config.toml
input = "log_mel"
encoder_weight_standardization = false
encoder_drop_path = 0.1
text_encoder_mlp_ratio = 2
text_encoder_head_dim = 32
text_encoder_positions = "learned"
residual_init = "scaled_by_depth"
eps = 1e-08
adamw_lr_other_params = 0.0012
batch_size = 256
decay_fraction = 0.4
weight_decay = 0.4
Rows from block 9 of the audio encoder, named by matrix and row number. Rows with one number belong to one channel. Each number is 500 + 40 x the weight over its row's rms, rounded and kept within 0 to 999. All counts start at 0. Numbers have three digits each. After the name is the row's rms in percent of the matrix's.
# convs0: first 3x3 conv (encoder.blocks.9.convs.0.weight, 192x192x3x3), inputs 144-159, a 3x3 kernel for each
# convs1: second 3x3 conv (encoder.blocks.9.convs.1.weight, 192x192x3x3, transposed), outputs 144-159, a 3x3 kernel for each
convs0.126 089:493499515502463516458426495496435508511416482487554562456526526550573450539432480474535540506479482466423507501437519523477498454543516500552523500495488485531526480517546539503561546435448521516481522586445454435522493459515490504417447448563432559561420497526553481462534550512533559560568454462536507442490488385493564513508451443525442530527406415518457450419505445493444558533500470498487424547476466538534552565494545517556497
convs1.126 096:483495525437478481458474494539480457514552381535590393567536443575457439526454483514482552455581518490511486465534463449525494493504593520545511473448465539455510498605511478513486508507464527581458541519417506504515595517433461422514377511544477482511532432451442486474536560490482503528436492505580525523561494466570584478527432495484522475514532521533478494435504546538407515459438521524526502484480460547496479515463460474439559
convs0.127 086:529453508483514471488514543556460503501488468405504437545481517531512521512546537461508507471499508519465496516471500513512479485560547489500519455542548394462583544542518586519520515549569588513558415495403470490436459489551539521425608506434476474549519516524512452542522441498511518566523469510560583580487441532405499455462500565506502469466516445512517479472526404515489468511456489435470533503450506412431474511518428514517541
convs1.127 092:501491520451515503405469494539519471452474495550487419451475472551526406606557465459481453505571512517524498542450520574572518482528513438467459540547564487497533580530519517542559536504489525534458524532518489527446577594488505487529355486580480478456444449457530553505492498458455499513444569528479471471486566533507472463515509550475486565511464435431508565476564472522518552515608577516497505498489499500518536492484542584497545
convs0.128 090:536520511502474549593508551488512500513519481478497498515457426440500473468450536539520500533455509451502512483478448473488500524505512424510564468532537497485452591551505495538473508537497525477519485424456530401440447487502512455530509495441480399417528480418533582582561533609485456548458487556534520514530570573570395523450465471453478501425562510469479447490526427533489528497491480509477488503473464390519514452496516486548495
convs1.128 093:478498493509482513473463513494555490472411528388489520505530601462483541632555432503539499568549551513467478535566503468502431517484561512526526488475484502487547512459483447515516433439449580502514545489483486531561639478535550527502426466506490479558490498475480478459530442457450467482490474522521537588418462500464514513473489462557503463490534491514539512439468524448486497468517513486556546499525510481442563491477497496394470
convs0.129 094:528529543471503564512531487476484449469440436478502487534535479482494489515489519486478517427409424449531489569529476572502481440494496522493522550537569502513554460478486542445454516507518477551530463518519498488473526479467482566522450435434521478499486448459458547457419484467489522590581513540502495479525502515570585557484498517508582546464485459489508511540576576507502524480429457587528557495576478478518518554518565548514517
convs1.129 098:559507551494505514517543535565457523459437480511518533495484469455447455514513518544537510515555486560539510512456476445543467490497473414416467480514513478488472460454481479457456506475517498532500486469521530575534485463453406528645553466401535525514505479514468450539464486465520535551557505571476483425529536590524531546525528516464474505509539516588458516374493465500511466482485496565545462449500493470521549405522507508484493
convs0.130 100:484518520540513468523516498471500432500484565472467485507552538421508591491466574546488534541508511458495517515529493502504476490430446511551481526492517517532542486488636497541601522499558450502508499522533508506581513513470419453539515464474529440430535509463549447523533547472433541494447416476448508519506479504569534474459502576488467467470545483465545560559609496534485407470460589503491506521496579494494434482450543521524547
convs1.130 103:454457460486508548533483564541502477538438543534492455540498422495533501610485346420491432519497460541504515533531430480442552516488593503467547531494503489502535516551516486512585471633617483483490457513546556547638451514425552488461497491554513495541433465485477444417486478548506482508479458580525555534466494562463453533496496497487516509493487487534550463529539564410445488500550473518502478467470496490466523471511485510423450
convs0.131 091:460478491518517505484440428559471547561535516545445547487533495543480486445403531522459519543549552542504455540493492547429436529532530522486485487553448455539532532571527452540498454535498468486474477473500454491554494504511496440520471509478527533454469491581490572528538526428596537482549434473534452461484487522531469526439528602445500501477505509436512553398472553453497547451499512516453572532445503472500543555526467583481505
convs1.131 097:507524480492502452488479539502502524509468460506510428520575483524568440418539523483561497532490451502538518552505423552491478459480574503513536506507511484468517570532524462461513555492488499516539528535615559496536455510558513611506517505458540476511594511515476464442495562545507490509490604582480443462481514522491503449426566499482497504489539506497466527413486521496464465483492493505508459514513504556554424523530550470525525
convs0.132 094:459562523476455504499516468565594487510510472464458486470513484505457533548528566466568481524543476495471470550556499482488504496483489477440499460511467476542469529484481494462504522563460493543518475534460501433467476583512543463534451502510522477502598471483494494444495444479439465479444508481517399449474500523436469424489504489527481465512541524486420490507464529559533469531421473497513493414491489465491485581599490523481483
convs1.132 098:521493464572482502369496492486517503471465454534461552448468524510464482487597524530521567504492473503461488471492519547524457558452466523508468487471558471550544454538490414416455511529420487517495542445454496496476399408456466519400494561662527534454540555514550587542491529512530467465528518448529543516516491490559575519569529531470498456480457462471551503524498531520521453438471517488483522539537526588494510510482455497502487
convs0.133 091:459503488517456439458466460597456490522508468511569459544503443500505564526547465413466467557501489544531520503594575476542490523463473548543487468482560459516475522462496448481465474461438495549506515543551480449487465488486512415472475548461516431459546448549575560513487486488527448480483508470472497498538518456490573519525483464470466500474528533523458435478461523474493525555561582535506578505458466554516464501530504464499486
convs1.133 094:515472490487492557488486487551436554517588443487508462512489485465489462552510408498433624466516608534520479472505509460499523561525519533515516506544507545498567528545562520507434512524426543527533518500523534513428574535469416468431528484553483529466503489466481555522538497505477532500483537495530526454585496449569462485523515522477483472569545438485530525537500484532496534471476481467450506459472418427501560540559549463482376
convs0.134 085:464544513572508517527517519536515475531474509511555508486488464490527526436539461500460512464516497473438478492522503518496547497479520504497510476477423462456547516481552525556423483517483495476471484430403526369527472511521493556465487554470493552476490498498464483525521456563567402576467509437546515475453495516464531429469444495444506502447512525477497461528512500502552599531584438552393535515430513484469539468458527526405497
convs1.134 092:560546521494531498520538464524408430470514479493537399459473541470500461482577399520548478544504493515550509504604463523533495523451511456498511588550552517472506480447470543470478449541457523498501586517481478486487534433587638476546426446490538479487479479451551467456497470465496560489544504522508437472496491516513465479531552505437531549492491555448533486396561473617407467545445539482500491522528453524498550517554490508497510
convs0.135 102:498535503524521490481532496503538462486514462488455491589473452449504465436549439494518478530477473475544458412423518562442549412497461616572478495474455488474434472507549507412448486474488520488456471470416431520496479429539616502501538485571503545422427434513478525539510464540455528477492468525501521465506505580507477464514562516511490407526408500545500530558518530411484494516507528519495524504512545591577467427464499454455487
convs1.135 108:505480537546546498562485520514527452476446550519455606472451479524423476463528473466468433490479531495484523489547578521487507533550527527459510492535494466441511478530487531556465533503481468455422514498595588499429481527547452514553593545449432504457521479496529476529487489488547468523518499468477495459511447546564506434492484500440537512583438489484423464413541492552474429550504543474442505509452471556508503446546461503443437
convs0.136 109:505473553502536465477454466559489477472485529536474568492497514556526528500450527425495514509486513491509496451454548536505561489485603521469518477537505571498521481501502507492480553441531470473527476486465505575457490522520528463562516558394531512522452499556475479454508490481513531522512526493498410515468494525418564458520424525553480473495450494455570452477504457471572458583496422498526464444593455551431521491524471463548456
convs1.136 096:412525510519444500445480508552561402501540467500531497480576474529490568486475505526502513498512497516534486591454561445512463486578495433541521488599528437463487472589477559521457458539462501462567479518586486426539570466420468485514415488573502552537515523561462506527523519479519470528479459533447540509508451526513515514505462510539523492480532491504538531551513496546507495461431471572488499576479410508484483497490491541497458
convs0.137 157:533495484480442483489455553496515473483443502523527381461473535463525486513485457442535550539509458549500471513571511486534598594452425527515477569503446447456557575560444539510509500438565432510396506389539521494468542486616607588438502454468483493500561540508468492508519455444483441502491511529498487508480463443443465564525433528487537478469545512467494518514558450475497544492514533534522523468431474475485539553604489488502501
convs1.137 124:503547491529460552506472527529491465497487443547437490504435512485492497523491555443509485549525499504526484491549551586613356543469356550451559455514471542505538517501535567485487514480481532475430506505491546502479421595479586327610546608477507501544512483537524529528555531510488482456511459545495506498507522466479496517455467545529503535523462479511502601494632448649434492543512431534529527493540530507584456522461563502515520
convs0.138 118:551496487502505498455493422455542502454468504499478560495509510504443459502500456558472490516530554510557558478541475482502510588565485566461518458487547543491516530570481501520505454495481452445476484441474511386557499491457566552521470588456522565502547496519492489422449494456446484553494479535546484433442545552493469493502537502491495437523511526477469423577501560424502480430588466454446515433475423445459539478476468441471488
convs1.138 102:487473502486533493501525530420558535437472535522557538480477457447510470598557542529499450519496480451560465480448477478564465451490486523491460451484525558481454542451501484494486481457531552524509471475431499487507530453583561470510510499395507480553494522549580541520525416481467529517536456482556488515467465510451515471458514470526540435531414512533510435424479484543469521400467429498463475469513521433474521477555412601522571
convs0.139 089:531490503561476496417514475433546496562480527517465434517488416518531512465517512505498462490578493512506477484571449448516581519484494532535580498491522495525439498462487496519544477580526451466534447477475467534499518524456492464551443519534491475547493474413595485492501463474460489538486443521496499459489583526451511494437455474519529443481511489476514515511475554479553528474530440534568505541464508441451462493448446523506540
convs1.139 095:478564512499457515553494482442523486446478517621486477581555503436519435457461514445468461489510504499488528495438506529516499512478532533462445520487487511527521543504525534520562427500487492509513577567524487524583516500540481564421668498549506490447548494498525477542493494486508426470487541454493528545440483519411444509510522489482505502540471541484486452516543490483456435552499466495572496562495569494447465480511506422474520
convs0.140 108:547508543481613548529422593468513500471543488535493486465506504490503505572541501435453521444468498483497502504529496469558482544455493524492470518513502482529483535547457525507479506576506552455504502537588523542476373584513599623492502582496494517513576445439586577541446475483454487422581546545527506506524523492460552560426516534477499551491435491468552510597529397399498530479577518460436512495484436470564454516468516473545457
convs1.140 103:485454501509551456428461539559442567476532485545511473499466481454448459517487552478517522554517507455444447482577577545523455597393500450472511498467501521548509503506489546496524455434469556467440528433500492505477461476641632521345459469548564491466555466446556477513492557471444501553527494465472493461548475569511509514551447419461490590536564417471477531536433524547503476514486419568538534474519429556567514525429499453538516
convs0.141 105:552508536505530477479479490576507490446540477529439493521493547509503485439491495459486430522431496531535505521488520492574516586507482539490471470474511545577553541453560443432502563551495482523523481528467513572466459466554621468462422550512471455520460512567480472519445547532473526453525457537561451513452454470566522468505535474468540557535510462514536432450443556520550507537526510438426458452478486600524445451452549387465503
convs1.141 101:498432502468533477501485546506445490496587455528460495536529492481540543503565424475505404488417459490514525597437506515569524495585484537478551532522389408467462558487507519488499451540515524520499483474508479547538561460531458665479566472451517495498495519527471572529470487503493514506529456452486511497475448510592494560467464504523500438477466514567440486504454531540582392518542528445454513464422468495487565580499454562509454
convs0.142 083:583506533487464544522528553474522467499510534538533494458549495474526496472465516549509535526510495506482547464468493482515544500524466445498507460484516508459520434503517492495485412476401429447542526424496494488518509461467505466524493546451438513518535478546525492541455408527424484477544419551517492488460529518474382447538471439533501543545429505454509553526585461523491527492507469528494521501470538504523567502546494544514562
convs1.142 090:432415492529495450485470498526438488407481490537455448481497483469547488507519434486485498491493478487524499479544530514479478391555558499529489504462493479491520492432505515521465504534570447508535467499504550470474641460438400501635482494424510447530411473424479460420502499512543536575437512457506526452517408525515494416465487475477480511452529486485491457446512550435453494522486524440503549534435447458514559490458470504445461
convs0.143 087:509485488480483515491550472521501493445524449476471518507465534478491474454522458504524462526548472566430544490491534447545468497427502513503451482507495494465539443449630492507497508503576591542536461518540519505510490626535545550486460391519507475523470460533514521605448506478496487504562528500496539526564495459485448550556446434482492521516548470527450480528486493481543479544459587479586506488486427432588547553464472522495430
convs1.143 093:521455532514537489527553527462512593524493556467437531504547485490506524482562488543473507504531513497436487459493515548508449564440550549499535515511546498493441516510501494423504401472509466507425507449521479369518508495571519608455530507639519507524517466495494504490489570442480509532485459486393502510557469494558443509515487464456454515499484497530537428498521501500550523482532468478519449530470494520555434512521517402456588
convs0.144 090:520513476492478552522478515457450490579408466465525545521501479606561493416546536520482485494572507501494485494423546562546499477447479535468507464563524469498487500489505527493513497493479474528456517456498529471544481470560569481429529428504520513391520506446498512540493427471451485552438437413496480550428464476531441510554533502467467456460541497572475405509486478472572475530521458494531531527461495468558528510499486502493486
convs1.144 097:505578549534526471516519496552584492445528558509492455430541583502451528564514486476572522396485510483534473574501451524486459527499544497498486479493469466480469492524425572460545488539528540474523545453514489465423462586456497594428514417510451481491487479460517467475572498484535493544499497501511528478503431491470471434471510464533497592486489477487437593488477513580511405469489472492496517469445485455498506522475510496453455
convs0.145 085:491478505520519395526493451494525440470492491459468473477483515478521534539482458413442449531560550453463466440485521538484466521513527492497424509525523490492469498478507537487464498504508528572537503482469501536464488585546571439437443482458501496499486524482511510542457506557463492502519465502501569476462477558538463537508526467521502443486498535495480451509499433477516464484526458431540482497460558469472480458496505474506483
convs1.145 091:524473510486571461453535561506558511514474487543503448439514479456473546497503517504474523545574477503502453470458503448492504568479487486500483566516514440502554431493520554507541484502524562571501519486482475506455598451427568505478417520589538560550490519526516508509496491474547482464457479536511535481465463561474481480482480502428546549575495530482515507533502482589615548578535503537513525492572530584519520463500483578522548
convs0.146 135:510570470580451452484447521462460532490529439506511482498538535494543533464509493494495506435494492533527412553521519452503472519512494542538413488570522489462472553452541504444522457561515489476467473482501499478497456503490532534479406458550484527495531501532515468522499558399431496447548540533464476481534625518443537482530546473461461507500472539441515527539510532471503488488562504438542497461497560494556457549439534522428478
convs1.146 121:522553536538526460507469483576567442531574441637578401501458513444516493461509482484531518555497508546518471420519502506489432600437514525510491424449509518532553472476557465502511490494523575562523543543490549498539471360553518486457566528554460535484492462456506526453531490517510496504527527526521458468547511496571516455535495516503522449495537560496519546454600436521490540467504495472519464600434532468471456486496481531483510
convs0.147 093:454559552476554532460502506463534477482534538480516522497497528464552571482557458519564481552498555518478455554483582505468536445560570486465423488618566537525456467463533552418466488453473524540408552547452466534443573490502507511483508440480452453513465486485595471495511484464437410446505555600531517507628462515476536524562526470538507513456436529488556452443512471523521465525556515502416548513497485491480490447491520469520479
convs1.147 094:564458474479431577573499492571426570474514469554455420494435481516472524431529504499541448516532499489531506488513492442515524420515504473523499548539453516491477469488496535516459489498493530437479452472487528550556575415458342550530571433538527505489411484520468539581450526491535470510506506500540525541517522492496466486446497555452501518519452504546571485553428587476508472536478449467471478517506597443436574449546498545481588